python train.py --model="image classifier" --dataset="simulated grey scan slices of phantoms with and without marks" --train_examples=245000 --image_size=48 --crop_scale_min=1 --horizontal_flip=false --color_jitter=0.1 --cutout=0.25 --targets=["finding"] --num_classes=6 --arch="convnext" --isotropic=true --norm="layernorm" --hidden_act="gelu" --mlp_ratio=3 --inner_norm=false --patch_size=[4, 4] --conv_stem=true --layers=14 --width=512 --kernel_size=3 --loss="cross_entropy" --head_dropout=0.2 --init="orthogonal" --residual_init="none" --optimizer="adamw" --learning_rate=0.00086 --beta1=0.9 --beta2=0.95 --eps=1e-08 --max_steps=16000 --batch_size=64 --epochs=4.2 --lr_schedule="cosine" --final_lr_fraction=0 --warmup_steps=480 --weight_decay=0.1
Rows from block 10, named by matrix and row number. Rows with one number belong to one neuron. Each number is 500 + 40 x the weight over its row's rms, rounded and kept within 0 to 999. All counts start at 0. Numbers have three digits each. After the name is the row's rms in percent of the matrix's.
# fc1: MLP up (model.blocks.10.mlp.fc1.weight, 1536x512), inputs 256-383
# fc2: MLP down (model.blocks.10.mlp.fc2.weight, 512x1536, transposed), outputs 256-383
fc1.550 106:470490559528521503521527497498486516531463497482519444520514545449563578472499549530479520500386510499532517411489572565483483462517529534461468490534521512499536517533543502500524541491518544449506453520523534522556458494444524479425428494577549455400462557539479483518556460418438491559536495493515545479489510473455468506527526492435493478529503510548502506516476446528547544525507
fc2.550 109:502479547435555499520502472453461460528439465449534505559499532533519459454579512431537614487508488572474463485535486433509505458542574511485496443457476511534517463461482463469503455531512517561538497492509534443500500476475482464497479464522494468518516490549544531471474426477540451527472483487433452486500541511491502468493422475423517534504478471512499518477446554468496505505491
fc1.551 077:554431472458499507544522500470466463464470501512441496512489517493484516575506562454529520542577479548540542541547463495542455495520476521489406493449391480557432501487531553490533544513441432545521507538548527532497423504483506551554553543502475491490536548527519465505427528489476555503551451496504540571510506475443456485414404557542478466481528524429498492523498478553567468480509
fc2.551 101:485495487465501537519528472526405528532490484482502488500540502536502483514511486504526813524482461497491489493435498519523506506490498489490519501519481469524525500498518476502478487512548511507505502494497480495490506483475484502515485465492505484449498493498522493501504499474513514497502504356516494471483530512503485505501493491506509491484481486474477515498483471491460509477521
fc1.552 097:478501470474585505516500507400476463553487539513479488438583468509474597549507533541478530523495543539458556543535525507504473503505511570568428491449533441506471456549504478531560511597439548521452489582540549565465418493466465442455479552482567480491487495579496520521437457496507495455501479462431469438586455429414515505560501495472449556511447427408520448525527484594553563515544
fc2.552 066:509494448445516473537528546465432496528415456501530507490496521471447517559514544484484554470468469493474480489579429535562455479503468666483505460494380485548552515521544456513485474455549496524545479535504464512526554449499483507531494472425502476581455472562505475525472470457492500598522544524473484454511493522483502527562456431552517543492456470505447494449497404469537494451480
fc1.553 118:457508472465454558546498502509486488525522509534559549499529557568459548488423497486533499524551539437534547525524483507480548507535550549537471516511554556558453500433536511472437490529449500502449513526528442579479492579494488495484566523584528466508484443534475461518508539495478533435522473464466508524578467498503443509447454513571502517483555434480484388503522516520470536541515
fc2.553 088:471518511432504485457452476510584537517540533537535483562517552566517536512528493492499320515516479539478500505530539499485550515551500522514483481574482527424555522500520435577528505490369506552511532484500508474477536493457508453533449459462506495519499574467511464468487466492511461507484476665570454483516473491507506510469406448488550496512595485510493508499478450450520502484471
fc1.554 108:576524400439533538528463461518526433557447568508486544447451464546473564557431501497484466551520499496509488490527529488502444475502522430527511428475471528529502466502513535496463466518467553517556404453524570474512369498504484471469519494497494505450457525512433532496479512478505519412562497482489579479540439452381566475524523507464446563523484488566569480554534521594476509502535
fc2.554 081:518483382511440456478418537515516568511508506535444549556593511555436557520514490480443551471511447448528502418533543494512490527516528564491500515533435476508569504527467473547447514480524487483463540533564462526587537511486546537483434500471512477535490579507468433520523481478526439447518533423498449446527499468517477529531403518406584515423479566526465534475504487472541476503495
fc1.555 106:488529499501505524523475570567507500436503484474448547482473458515488495540429493438514480494455483515433518589461557518521520504478531506494520460449479465522446486552552484505543504495490450452540521541483443480447543455514472479519515474399559467533511545524486454430530463410502487472444484482508552493496480423588608402501500546604403453490495487502421495521510509533480537487436
fc2.555 134:462460531486450513459502515545447574462529470522419465469555434529488434418506468520494582537536603481565455441440461543459518548442469549546484575543560437502429475538448520516481541475495503439415467502536456518555442551457571526533539540535444464491533538462452522519560521540474507555498487446499525444525456506436577515430503463503542449532467535468546487483558505445432553510477
fc1.556 079:524515471479474470545498511487487477459513493534456483522579534455509504561509563494499514538550524517515528514491458472493474497470493510512449466541415496519481466578552484492489401490495466431517465551566564439443498521525512533500565477462493534535519558533501509484555505558533454481542512529498541531545474559540514501474471502519448440521523518454547504513491511520446498545542
fc2.556 106:521521490454537543521533452484387495522490481484528498518466472498514449491452520516563764502525474494499525493464492474502524505511488490518490505462497473474513530484505511456531517503504501506482470493496516540507502539488516493502489477529496485471515480516496500456514501496510459496503525410490471493520569528486501524505503518528473497508488464461521531507521465464494491485493
fc1.557 100:483541427534501512471550525597481503511479508474508494478483484541534501613491534515502478531446434518507438563478455508455472485456481451557465503525481487527478406464497518505489455564476476466505554554486498508448517505570492567494566564520553530507568558539561471510537500554485523497526498450422468562506535550575472489514537495473484475474467441519466505527497540523527460517463
fc2.557 092:471488502444504482502605448528343428530567456455505481550482492517545476502411435524579545513556542481517517497507489508552476490517489455486535488456512487415515476492508560472497585502418482521505447474506517478476419561490477572467475493576528486441504466535527595456475496498451494477510480478468565539529487518504456498489547463524469469501468488519522477493443494453505477450470
fc1.558 102:469546563413411528503513501553467576535510506502582496521526484544492474440519484541577496498487527515492468463492497491441474472435497590533475516463433526563487465389452557482468463500450513520445461511482457560490498527537478549448523475544491507494498496485467462528473540458492501495494492482450539430456459506501502503462422513531519439473542474501484505497577482465512480563491
fc2.558 092:550517462480482438440450515496586568502534498510504493512492489552478461522550501491487268511511494514515525503518504490485508490481520528496501507525495482384529484483505432562501499451380553462486522454507471456510553534554544484493505481501499481462527539467489444470537535488527464483485486624509473448536477489501490512515467482488504510473544573543459512513523453459497486458505
fc1.559 089:471545544469515545529521554491443515575491557514502576571528547458553507504532498512524519597508508535515528433537502472480519479519551508490457500533552510550533486525487531528601549529453511484472526496576507451501467477568469578449528515505532536492522537505519457504506490541452458581501439521520563542538542563469497462436445454466471481502519451499545486550560514471589485566534
fc2.559 101:503525518480544544503515479540361531557489467499426509491544511539488468495509509527527765503516538517498470469451496474525488477524485515503521513491466485528512504510491488479489506486496502490487502511483502471496497514485521507500475452527481518465484496531554451478493506467486471494521479420462479500508543468510508500479512475462458537495467482505557513482481488496490518491522
fc1.560 128:463499482497517516467553523532515442486514523508503433484476499551470482544396481521468464565496404406487484520514517528541456460549579483484535466465439556490406482498535557571469435555496501517589493507524485527489479520546528562472541467454518508465478488556507442463609483480487524456456451545511509519518461499585557441474507554597519466495501471478404488486504530551400506493469
fc2.560 099:474472588549507507550471466483554510493492474506453446501560501482507484494503471489463368507521548464495510484570522506507448475508449503524483522509509533443451561488512542461455542543484430483462487439493535540474392575481476443508489480491457500542508572502473509485530501571442522536499541566493523501451464483422450518503451475464505538512477499411562481480517468461476584480460
fc1.561 112:443530525560489479492553465461474524480502531485454537537494433430587528522419448548548480519462445492503516473483500608500522470467462496497467430491552499526510494433452497570523490529524468495474561489417600482447450488477523494431521441579486529529455516528513506486424487547459514528494530494411472434473519440453474444517494534548465501507512478529525528503567513471475497469503
fc2.561 091:513530485553441550508511462518553476503573527532436491492556542527460533522475438581493479558538472551535546499490482531545490492584538573512609508478448532516519434594441510551458547444507438447472509503440510546486481423424461484415544544519517555504447478468513491485564522522502468476499489477575518576542498445418577454479483559552512501452476531474522526500579466461527541474480
fc1.562 107:525495463508486471416516570530459511461544474438464505409518571444512554520476491504534488521517522551442520516507475526477533533530548513521485525520530519496478461515497457496416483453500450464448508511577514490449544515585512550555525543491537605488481550497511531498595445421536505555550462451430512492448435554481442507489499510563458482507513459504524464496478484545535476487525
fc2.562 101:511468478497482524539550484490409530479566562474503466527474476491449445491418451578508671502504467441508502519511505581488470554537445512527483486436479473506509512556491517440507555545553441471509510501507553524496517570465526523493504554497507541486468517504494585502499508542469461434504533462591468516492499547449483534540519530557484525498462478464512487543533488447506481476503
fc1.563 107:570512402418547537474495535524507423548522493493474502491424465540490512578449503452421498472531467507474537447589481491481487464543551522518495489458495482497506483489460493433403522528442482556561529490556529507415482502516557476436543486485442504494510544587468487479522464496495438464567535483520498457566484501400509476491504515429491567425530461497582519502504478558523574487546
fc2.563 082:543505392477477392491439498502518535510496473510510566552558508530457522508482504512478471441526470514548491515503507453526562546507555530475509513558439507487550513483482447586445465468486561491472508509552472503567571463519554589495501529482524471521476542493511451501459500457568447493513481520455473447558492485617476494538516469531494527430550517550415502539504447475510398470488
fc1.564 107:514520519503486477519538536505469513450481533506518479485496427516476566519505502528492487600473438442470542473546462452538470498543537434473501464484435501492507447480487496554520511585506517463504527506536457494446514458535496465501534505538580439472500476533560478537465468536507561441531513538412472447513496498544510469516494485483528510500576463524490433549518447520486484618509
fc2.564 094:550449524531442448534506483469539533488548507433502537513425493481558441515482464508437363572467527474502503530599462564545446481483430428490545489485469493458518529485494537488478524493499438536455532440493533499512498544523445511458508467440574492510514489540513553555456537476436565525509528602507590485542436522495488469513532495523481512477492485513506401478437524552521510540451
fc1.565 109:511490404428589586562477486545548442500489547542504514387544527530430491562466454520431507521503508544556460474478518496534479450492506512460558483486490448535530452501537530443493463568424503514579531465441487533560442480545502526517526564505506437476546469610458454481504533533517453533495520466466541546552483535479502489466521461497493549480427458502524484468571450500492546516430
fc2.565 090:530512474520467454606510463511498501474507468496501468461486537511472511517482467519510584515515461520507563544521501539587493465589507526538534433489449550492507470568448483537503479474549495450478449541438533437502481417462380494397559520509529501539462480456510493473447552527502465497508476501490497493568490438535503454506491535512512582475523515479469546548530467442561530451488
fc1.566 116:499510513532469468437521496474506492467492548524494467551482439436564541498459461548530513544441510483456511473482497625505513467465485535486459453535509494550477504424474487566565520526536458498455549472432581470442427498449554492469566489573519513521502478504537504484423523545440526521488554507411515432498530475452480419530463536556482475543502497556496511489581524453473481509490
fc2.566 109:512547497557443504508537485546491496479558541548466490487550581530450519497481423549464493532534468544525501527479483519530456517558559558513595496459446542544517437565431453560490527423498474417468513513476489486483489420450450478435520530528516537485475477488548471509549497468495486459526489476543503553560489442446577458496438558517531510426495527492501528466557447456521519478506
fc1.567 110:480473507484471467566568491520513467490448497471487447540521554451499583517517541554511522538453522507517488434502522531523518446513470494556442492526474472462553535545492458498514526472531531449521475524511528541579482484447531455430444497542563464453489486507524472529582463421470485498552453528538532494505505477460461504547561484457461424504539509548498498534495428521571529543541
fc2.567 111:513527550455557484514504456452501485513411478471523523540498537511498464472582530430524641477478479525470484535544505463507492464522564535484469439476457501521517514436509453468493467510618523543535520457473524480481534423464458470529493459476495443520522494539556535488460453488542487573477482450456425477513557540506510475481445458457497493474486482497525471479443560490485497512514
fc1.568 091:406529491480495539545525537547461531484547544515560560526483483555489551506499453535503515470545502514525546546488515509457522481471539495504461401552501562555513465490493531498518534477478560525454443492469505562459463495552461499493535529510475521524515547512415428502517494496496505514466473510478527446493459459462463504495473490534487462478491463466491512495521471478503506517486
fc2.568 079:557471487424517505458464457486588514480475499479519503566471493506504393566512494479487297503503499517473536478531510466500453498515521485556538495465498500348507490486467463488551540509427471501460498508459469522562520495505474479478529462524521528508476541554541503429464536508515400510520504638494446480525540457463466479524478513483502539483521482519473535545522467480485497449506
fc1.569 119:490505486520431510561530512470506511513483539517516497456471546530446571555400480541485461531442470435521484453516496545581493441505495442534523521499486538478492440440519496527547412566503507429495562500489505491488495478545450567471563467532508463529580433541512450502535517528474539410438512531408479492531501564530555452517511546507455533532548445479456539503577503473477558547451
fc2.569 095:527510559480486499561508493455589473437525453494557451536450526537541488535503493450497308507485481531503515547568504468553458455548551501479474487479510483396501489461494503475526515530458482546518474495528522491482503515498462461469464482484495512545454505515518564501492447508465513517479550549487548519470469541505466474529480480492486536443470490490470527552443514521512511445444
fc1.570 084:565526397475473493538499454485468470465528555523531462453543500430472481554507540499513526580548500459464522512476443472411475514537541524463462538445462491502475452496512520480537484492503474482494494550589539451444494521501513539457517543498527539517476502521518467505528569500539448421566455553487557504502487513535463496463511503539475475516535491479516538489458472526453533526533
fc2.570 110:500516493458531538529512481515369511546500453490528507505489462478553483500435498507578748513520472471519523499473495497510547501485455488553502498489506483484503537476511543451570479499467511516501491487495512537501511524483518470503482497541495485479495499476487513460525508491497449545475547425476481485500573492498478520525563510552464480536527471461541515509505460490494489495505
fc1.571 100:563524497515516554458462516512475530485566494534496537549503487494484539545523436491509529542528519452450504473512537503536487487518505509468505516466550567516514527510455529521485569546468464465489503516503460476485457533495533426486464473478498479507509560481481459474468529487498520500555539540555475481501504579503580430431438538485530506506571552494528531499607427495547569493468
fc2.571 117:542470519526487510515512497546358481480494515564475529500503449511491501529449496551484736521518540482491504502458540510491510474500444487464476518524500505552469515524537534500456482524505518488479505522507516535530500501527467550480450535504510497499468536448465467468486508481460461470510497402465494482507521479517491519523544555560495496529502516496472475488508510530497482500454
fc1.572 128:443518542503491502602540536547527456513552503529515493551586528437627489485466534525513441504463515524492477480508539527540473440509430461472456497389398499537513473462541475488533497455496526464477506502454532474536489531517467498434531452551545492493497492492475430498546500567512537544437512497435588447528542531493512504524500474587448483502517443509462476520498559428515438545431
fc2.572 124:526529461452512489454518576489515542477544509513495535448519472556477433494537519468485470475496498544504412532503450454448515578444560541482487527538518402516534471496489443573508462422463544474487489526589351476553552491519589546516540470488529428485541532511470550520480457469533489514515456473494481450550484557539537514478515439527475500484499481569443523479505420550402441534541
fc1.573 115:456537513484523532484486539540493438479480503439453557394450425556552483515465522445507508507484466532465552545469563490525468521454519476463540487489515500524468511522491559484448506490487483478540518510507459478458542460518525525549565437437529514552481580503448491448575459465487488536478444477500541515507458436579585429458509537522432430512484520530467499540485527538400514489462
fc2.573 137:460447502493498474454486555527421553444482462533464468467542458546469432458520491471482576533545577484530467454432462526423532556425481541542459547524563423526458494530450472527503531482468501454445431512567449516544483556514559520537518519528480442501521534440457500496558517559506487538510501493483483478530483499476565534454484437478547458544481535503519463450536504484414533503505
fc1.574 116:513488435483504529485474541509516457420449503500402530475451406546507517461494512433485526502456412542447525570488566514440503483549520507533479445468535440484469507506546527506505474497475538468510522506565475473477546444476510502495507440516516467543404624500495484479566491520478539525447469457515576475489538482603614492483544513574526456568476489485425512493500468527453460496533
fc2.574 157:456454530499467506462481534504489574466494482521453455453578430557462462435532489503474576522511557490575471445442467554434516546431473553530459560547566430497433459535429495516457550466512481445426473502556460540543476523474565492521511523536459477469522558466431483523579503540467520515514516463498531478524454466434548538469458482459542450533454537473526447456525503498421568502493
fc1.575 110:459546492536500509521440524494480513455507495479516434480517525489466480564461449487481537511474477546440447479442481601508513476516474527529489529502484482531486424472566477487546468570483493478512513474464505554476507502462549570498507568524517497550478502540473515519567574433497516451472505472400447509487515519515486402547514498510481471488522457562475542511494485577495478485439
fc2.575 107:486439549529553522536459495485450503450503490528516431491483500431522480527418476505510541526511483498454542477539526579485542477513460466512440499458483501511467527556492482411560553534574445489472468520491557505456473535479475475518569515515461579559436547419487517494514513577484448515487541525493527454506526463429478520540553539521515519545465453457589488570602481484474539483444
fc1.576 096:522553449522492546514533517547488486499489548448480513476558499408506512555511465490456466515520454563451547518507457545539504537516549490477401499487495548487488428452519470512537544528465484508453543542528544478427491497527508566511463520516469559463422459567522514526534440493578531551570538481485543480475514584514530419516502538537490484496515426481498492488474501548520511492557
fc2.576 087:504507509433517575519491478506489458539577519468500526561473464450507452509407474557537714524534485487515514513477490521528502505517457482515510478461467498493495556551511554433532584520580465514515526503459525523459453499448543505489549544521483524467497504522489480486496498528447480519472524408516512499512532580483482528501536508539477515485490477414541492504497510414491480461459
fc1.577 095:561512483537506483436529537473467542443498483522538476459530551457497541557486534486480517557486530463393515525469546552578472497584506452473461572488532514494416503418510474486453533502527391472416506478630495548453516495539465520490465548492492548444474532514551517475497472478527505495489540469448467565471493552444520541489494519528492536519507519440546452471451518578486486477473
fc2.577 092:492522562503518560537485496475414462449550493513571503550476515528498531491432509513520750502547411510442529517500507504474535552524511489504499487468510495518517509501509484454501509508614488486514505487495537486469480503465569499481526530513495493501483527506517547501513467507534468499498524384552486494497535566486502474535488530550488520495488442466494515505512471470524478496474
fc1.578 108:535510431413591586580462496530549442475488535532444509482537499536466514555473496406458532561504510535543439512517485490546496459492467513503544463509473491522565451503550547473467459567441569472556546443464478563582479504604474544506550563463511433476516511575519483495524529552452497515517490441515529547564476555489490520535523474488472570466421494489554538464554466505469502497467
fc2.578 098:527538440547426453571513491524462496496481464520466478484515543525466525498485421521494517496523488524540544511522485546574452418542494525523552499483427559482524477587481484573468445473509515449456479531453526452536481432463384493416523544526525518519471476445528494477471531531508475461505496516462461477562494439524530471533479533519507541440510570519465552552554443438544559442532
fc1.579 100:509502500545475507536500490567472538488516557546491575482456454551440513517438463526464473546525508512562536473501432535493530515438519503520517460479527525489467488468507560531508447477524532520485477448545503578509490482550498505469472499521474457479516570521463460490536503529458489470443512504472453428481515503515543429473484494497437447483548461498465489486522517534489494488457
fc2.579 104:494452511467509448457507448502597496479528430487542515539444497464548490517477506471553304491500495508513547499529530515504500472504512490508478520477503503363483544483534502459511550536421493513493498511520510491489519509526493497485508485506527505522455519506526519410485512535481387515451523670461479511512531531500444485519520501488487517490506479489482510563490502526491499473478
fc1.580 120:499522512512486468542557484587516499477529493491531448467523466410511612503526547482486491488495528542542506471545498523443455478465529505522475492490445454500535542522491509483474522470529536414565483548511516487516490536474450486404502546498501442460458490467494444504553441426457476446545434473545542455474514475504532488566538463483503504546455497446538389515461467541553534508509
fc2.580 135:435510538518551406501500520470479432503447476490511503510572578519500562442610538422500567545493508525485515508536546446497473451503567503505498496488478557561474476451481473441429476528553508545518508463538499467439484457545508438522447457482523508462539485559538490494478462479490506464465464460506485521473521519447504475453414494376552478488499498510502503478447543470536535540511
fc1.581 091:460462548524457529554483501516482544522510534471550510511495467515481487538488480467522513545516505494544521460449428586501504500480539487554520505460505499493517464485491507506467459476534508445483487531511482514447514485553507585518446466488500557524518576457435461501536490438510485521439508490446471400495486491536485464461506475489464466509515484499479482469522471525536506521505
fc2.581 086:531477497493527477499506463520630552503520464479522503570483458494499481525474478511538262543495483505506570501522514488502471465537506516530485516465487500370477516496523477456500541540407464503461489437488507515484541524512477516468475482526539525505475520491517538460506537507477395477515522646450425526544510496496484485504496523476487501468477527515461507551505520469521506448483
fc1.582 109:501482495455481490509528475544496560542510477498527478481495571452521532563538496512510506475525450488561499449547432490453522504546488481560493504496513566524530495520448521529462487528530506435464495479536500505532458585482483514466480483492479489378525431537510482506416574446584526487547500517482492521500520484422448557542421415571478562471503485501583506475520457518555461522462
fc2.582 127:443523507520477530467463483494437529519471522560490481497532435564498463437519435486519643566547522488527475442458420546437520528466510532537493525525529514555456427524414499523509531491587502465431476515535456503530490519426547483519514479577522497472599487445471512489536564515483489504515492411484491488545489449442528532416450518457501408516480541502525501487550504448449571585451
fc1.583 087:479528438470516472545520502497466467503476461535436504472537538525499506487518501518465518571532478469581527496477430488414488491536512476504485485498487439518542449554534547512535451496505475486498504529484555490459474523586518540501537494471461577558569596542513521493611502535510439461442449529485557501516464479530528423511533486538465415472522457491544456505475543506453489513523
fc2.583 104:526449464437544494501574435464369507526494471461527515494451484486524451529443532510521658486562479482535537494479517487472502487516477504532499491481470492464511539495529522461535567489371490497499461491530510548510510501496510500520533474556498519477452430507532536449520512480505448520487528490476493510522551531478433524520525532544477511516498456496517508523544474508501468456480
fc1.584 114:483498493542456512451556472487494510474511574494471486508459454443554525483464452564552515496462506476455496482466503599440548505473497536512539470551505505499472519444478490531569460512541434530452539506416559490452477495444530500462512483572537552533534521502484476500415481550396523530510532503416490434506538482440467433514496542550464464541519482527490520501585504468474480524460
fc2.584 101:506527466591428503525526479512485512474554543549456476460516543528475542520474434545469516508538466541530529541469462522547472528558519557512606499462459531556519444566459485562468576453498451434460492506475515478475510445452445472409528553519508545493475482483510492504551490488501481474517479484556458571545505491479570474521458572543525501423488517488506537496570446460534498481511
fc1.585 091:469511533456554501499499527458489516515486458491467433466539496476546588562533484567431484519496490540540462494479473474428502526496590522509463469560482479498506506442517521536531560540444532532458500438575489537507550485484473465490524552481548527495476516602538479582482499515454520527482499519478521487493514471525441478568439485496440521423469514432475485454533436582514536517473
fc2.585 090:550495490463406415486488570478358521509515518502500563455477469478492501528529487488475584548461489413463440559559443522511472533464492506473526479530454475579554531488530469526450426458535480516497509486552488445531537503505502544522511457423549492539494514578489553560467488453458518571531539506506556493537452509521492509531493494626436501500455455559444423449518453528495429520435
fc1.586 108:458532611449522485510542506541490550464520488491517464503500486499557523504525497470456494584538467499468534476526492472505453468517504455441519430478446476506470517476447536560519515556488560509481467498536493492463574506513499451487530510505525461455484497526577491540429487526487565495537528531483508429512485504524506459504447497479526510496561489489490424511539460562494483603508
fc2.586 108:540448509538451427513562505484449518491551544419496524477441502454519457535503467493427428575440504468473493526588460569547464519478431434479551474442488467488494520515483520469460548461499412533449542431526524469473501564508489492508513448425590545496497497556516524585444545497398547543508497561556593529528448507501484529515498523511465511506475465474511395461470516543502505573433
fc1.587 116:482517480496509538468484559515517456413464522493375572465481428525531490464479484432498516499455391539445557566499569507454493528506520519513484425453577458510457540503536536491509478511466491478526503498511516496507537449476530543515494440473567479506435596492445488508540488499490541507424483489501565474502508494610583460529523540582448461571494509529425513510501479559450465486487
fc2.587 154:456468537523467508447483535519454572469477473543446452458557443564462464438564491482470603551535550499561476457428464547461532551448467551549444564530564447515431472527431502510451554478517478451431488508548455528541454520471558501534498516545453461470513532466447489499571510552464504532493509431497514472528460481433536543446472472467526437531465532491532446456546500473428567500500
fc1.588 107:482516499510458443550513527626509559423484487523511499475482414506530579468500583429509475523503462539490587522536461551484463502451557498513497530518424481488444482488449460512477532514513503523510427572513519590434530484516445432469484562491538459418535487454450490517504449453465534482491426512507495465458486491534526503520431462531537524527456511484503411553499507541524494599491
fc2.588 081:498478446495446377479473497474520540499536516535517499553515537514540518545539494441416394566462538496483491488576468512529489492491469454505525467518489471490522519489499471553498531466479420500486533484466482474529506484565487491550493423429529510519541571554517450552545463527405532536526494510514574503546405503457477531499500515412601488496531497483490413502506460498503508533465
fc1.589 122:442517448489458536463503584540473485437498570508419512449435447502529517502492449408543523498469470465537522484551551470425494476530515544526517449496587457518412514514508494548540479477453433496515468508504482536502494482498462491515465460520559482518463538476520457456455492554424480575489542499512480513486469480524545502452509527584492456520448493501469496514499526526433424519583
fc2.589 085:511482559529530489539494506440609508529429471525529419480565454534509459436548543483477359515484469538530507432473496522522508504483505558576557508493459540438470481438449491517487428498421525480484433484494491480530464501480496465513514509551428456471499492532503437483536544500522488570446508546427514451484498441430491523478422476376531437483494502458573512514536490436458552462493
fc1.590 090:589483469502496519492516476438467507408474522558459460532539513448515520574506538479546478528479535467430482523474519558564456456493527489533446511521470534458436462476483512489479530572495452539470493526559564572489454455488490476521483558512513443493483534539577496512420450515533483492496576492507402544507493460454524458493435501492466451532550542458584465554507498541486541515530
fc2.590 093:525498531511479524515460487495413477434539491488478519524513543539459504520514491463511717536513490495457513532521512522506477554505479522434530514517461476514499532538505474481465462521620500513497506475457527512464487464452497519480548477436504505481491550515489500539452518513481529493502457360559552487493469519497512448489494524537497514502497473456447472501493443486485468453460
fc1.591 093:554474489512466516510488414471481514456577460518477498564624577490485449459518549444477492503487512484438559587434511475500548477550515523399517530486508531519466531472568461458504519458445482523510486523525536564445455425421476532525502451497499553602449494514479575453441555466563466478547513503514515576526501547414448492473481553556535493447585531462565499517495482482533457483541
fc2.591 109:518531518492489550468476476509403501514492513511466541518529490549482520484516481525502805532519508494521516470447461499518490520489512502473489524494457464525510510521486485511463460453595501486507528491474493488506510444477535486506486475526515469497532487499497441495485503490505462470506495346512506455478540517484523486514501523509522487483499538529482530473514477479471521515506
fc1.592 111:480462523479426549506493464533505498523577502544545470530506569551442569548439448518507513517543520459583558542494469457545510530500514515557508519486493581557468502387523545519491486507509462529487478546492422498480524600540486530540551490535494494541521495531405471535530563482457475523448446453485447497566477523488477509454492512560453449496544451454456452483538522496490488536496
fc2.592 090:501481514441504499460477501485594496487489496527521483561512553553508533504557500489508295502481506524486510500498545520489525479525518501525485496516472502417533506470532442535498491515419498488519514465527507457486504510499522485566468461489483530508456508462537481458498502524468458537473467641519430504500489478519487498507434494473547500517567476500548515494466498445503479470451
fc1.593 112:453557516541431453595487461523532514491480518520508554456555427487510486417451491472545491485499517537494511514454537557561443424439551498476520421491392475507515501552512467506502465514499508431517488521414500489483513450516495480470559531458508447556479423551547480482535442434512480474477503491490554469487490397583511441459477501515471433434523513486490485524510492546478574462514
fc2.593 111:484522505544472509479510501577494549434479507530427442471559456568476433419530457496485522565517576540521418452489431520458471526485520575536555538476519479524399459543407477504504551446526481423421479493532477492541490549457558499491495543521493513507539517453486534492554526534475503519522528455550487522548495459457594516436461511521534445509446568488605503477555512452434586488497
fc1.594 116:539435448486482480501495450480502503527479488520504473431490570484506514497505467502513502488523408509505529474543412487469496481593535546488479468502512457479532463516533486536515535519492479444470525503541500515565492566507473509516474485577465460479493505549504485497421556503557519463540498518446446527502494498448539534466462447578495535543500502510549502505562440454548432516518
fc2.594 152:435479509488494532465448520495478546481465495553485497499517414551505461448566483478490583550531516493577473442423430548416532541465493533481455565558562463513448472501471484502505541473583460437430471505558466528537494478447514488545523500555502491467557523468439484532561553569449509495504544416492501478508496464428531549426464501446533407522475548483519472489535482468417580569442
fc1.595 107:568469406458591528525525510547488403532512504476435555405488442507504576534484489458472455499519524543482513537518536485475452541548525459554468452532462444491471436533514485456477525550441505520552515486538512524450457539533502485434496523548471530457481527530453515451496478540426417483573501490468453454600492487362533501526552445444448571481423446459579499562525519569500551518503
fc2.595 080:561546368512440372464456551523511571521484472518493504543543543519435571516496472504491527458490492477541473488520495492563487530509542590530499516543435516477519469500494425579464468470512465519494539479542468495591566512491523539461482507481513491505487533485471436514536472471512484475518497491463426471542495472585490491515445461489534521429501575553406534493504440483543448470495
fc1.596 078:495480442468446441552480509472452474460563507551476540548522526463541515529443622560566555539512499530480534490512512511515461534471492583493543503504473509555419461477541436443493481445447437496553473547568491457464460475496496595506598534550490514510551530528478501455487607561525485485557478446481540523532494502477446492472484536517483480464531473456551500483479466513527453574506
fc2.596 105:505479461448506533496486476470377493519489494502499527509508508507497493500511510510539780508507456508502486498453480481505488480495518498477491496511482471509521532494497486483482487485530473512504502496478526520484487485489521498499506483492531499488507482515518507475488521474483475481489520368496481485477520514522496535515513547479489504478482462478469513516478484465480473484523
fc1.597 085:510480520478475564510526506457458503413564493538505547562515471573544501566500564538546532560475478547489540413487497498509474499493501531502438548456515523517543505491481521560493575525477480530492549544600569562488506502551466546471502511491493446516503544551516513479443463475506472567532580526543453526549465502492533529485393531478501511535497500425532475523549447535572495508511
fc2.597 102:506499499498510532517519477498375505508502485516496516483523504552492527508509521520550795483500520501494517530440501502498528491518500518493513511524534466521503507509520500476451485550547511495497507505449524508494510468494488479489492484504508498476475485511496522481454527511520485479493479376515511502487526474487486495502476520523501496501476492485484507512487495503468508472498
fc1.598 107:569506401507552492488509492529499431502502554523469476471437435561507513509418504486461489505526510519522450485490503506486466449521478459467531443457543485514487525482449535461433556507511476501553509439528569492472416493422588506466558520484450491476463575505501492471534561476503491486534508491460470518478502454350594417495531550461478487490502485572584530515555523585450503473582
fc2.598 102:522492405477494438473503572513473561485532491492488555482564519543481524520523509496472554480501486469482452471485491481477515544467543530447448530527474432526533487494496439548453458480425529521503515514615399490558569495561604543548490473483562438549500597517504483538470454461530482485511482449482484481572505508575504493507491444460512502470492487569434523465489466506491447477523
fc1.599 090:564441439463493504521502508484490491471590455548446515480515574484496467556529563524490508508458497521480589519462491498534534519487569534488459500471516535514476500513515520486467561467474454494484499569598552565514463482447454532469580458517494569516504530517513479449430470442561436466552555511463471576533506520434445473430459487521473463477543501513557529516517505551463504553523
fc2.599 087:514553537477538595520492490496436492495512483552467516538502528530474448510480491544495777504513456522484499493474465519521510524513490495483533549501495468530494533531504530508505475472664521520527513488476515503519479433461528485494522510517488488466508526525481428529444483495505500511470481363558512469486519543474527476461477499529508502484474493469484478485485460464455497473484
fc1.600 096:505504431457547526530560516515455456505469527578522493508518557529536560482506474458465454505538455442576526467499493556430529468537498456539515561542466568517491454518522559529523508529518447467531481499459467522472497570533478566469507528478447518485546516485481434460568462531544414483526460535494558511476461515526472491518570489566534504504459527457534445490531484479465514520440
fc2.600 085:536419479474533507530536455427393505523457467464472504483542525484533441539422470536518532469535444507506534485520512518511527490504458516539498489462481511479507557520540549489482596515327491498472427471487472580509499556481508453508550472487505469493426496523461540435530561490505471550473503599455531510467519509499489521468525557540461522496503479455556517492537449527473528448486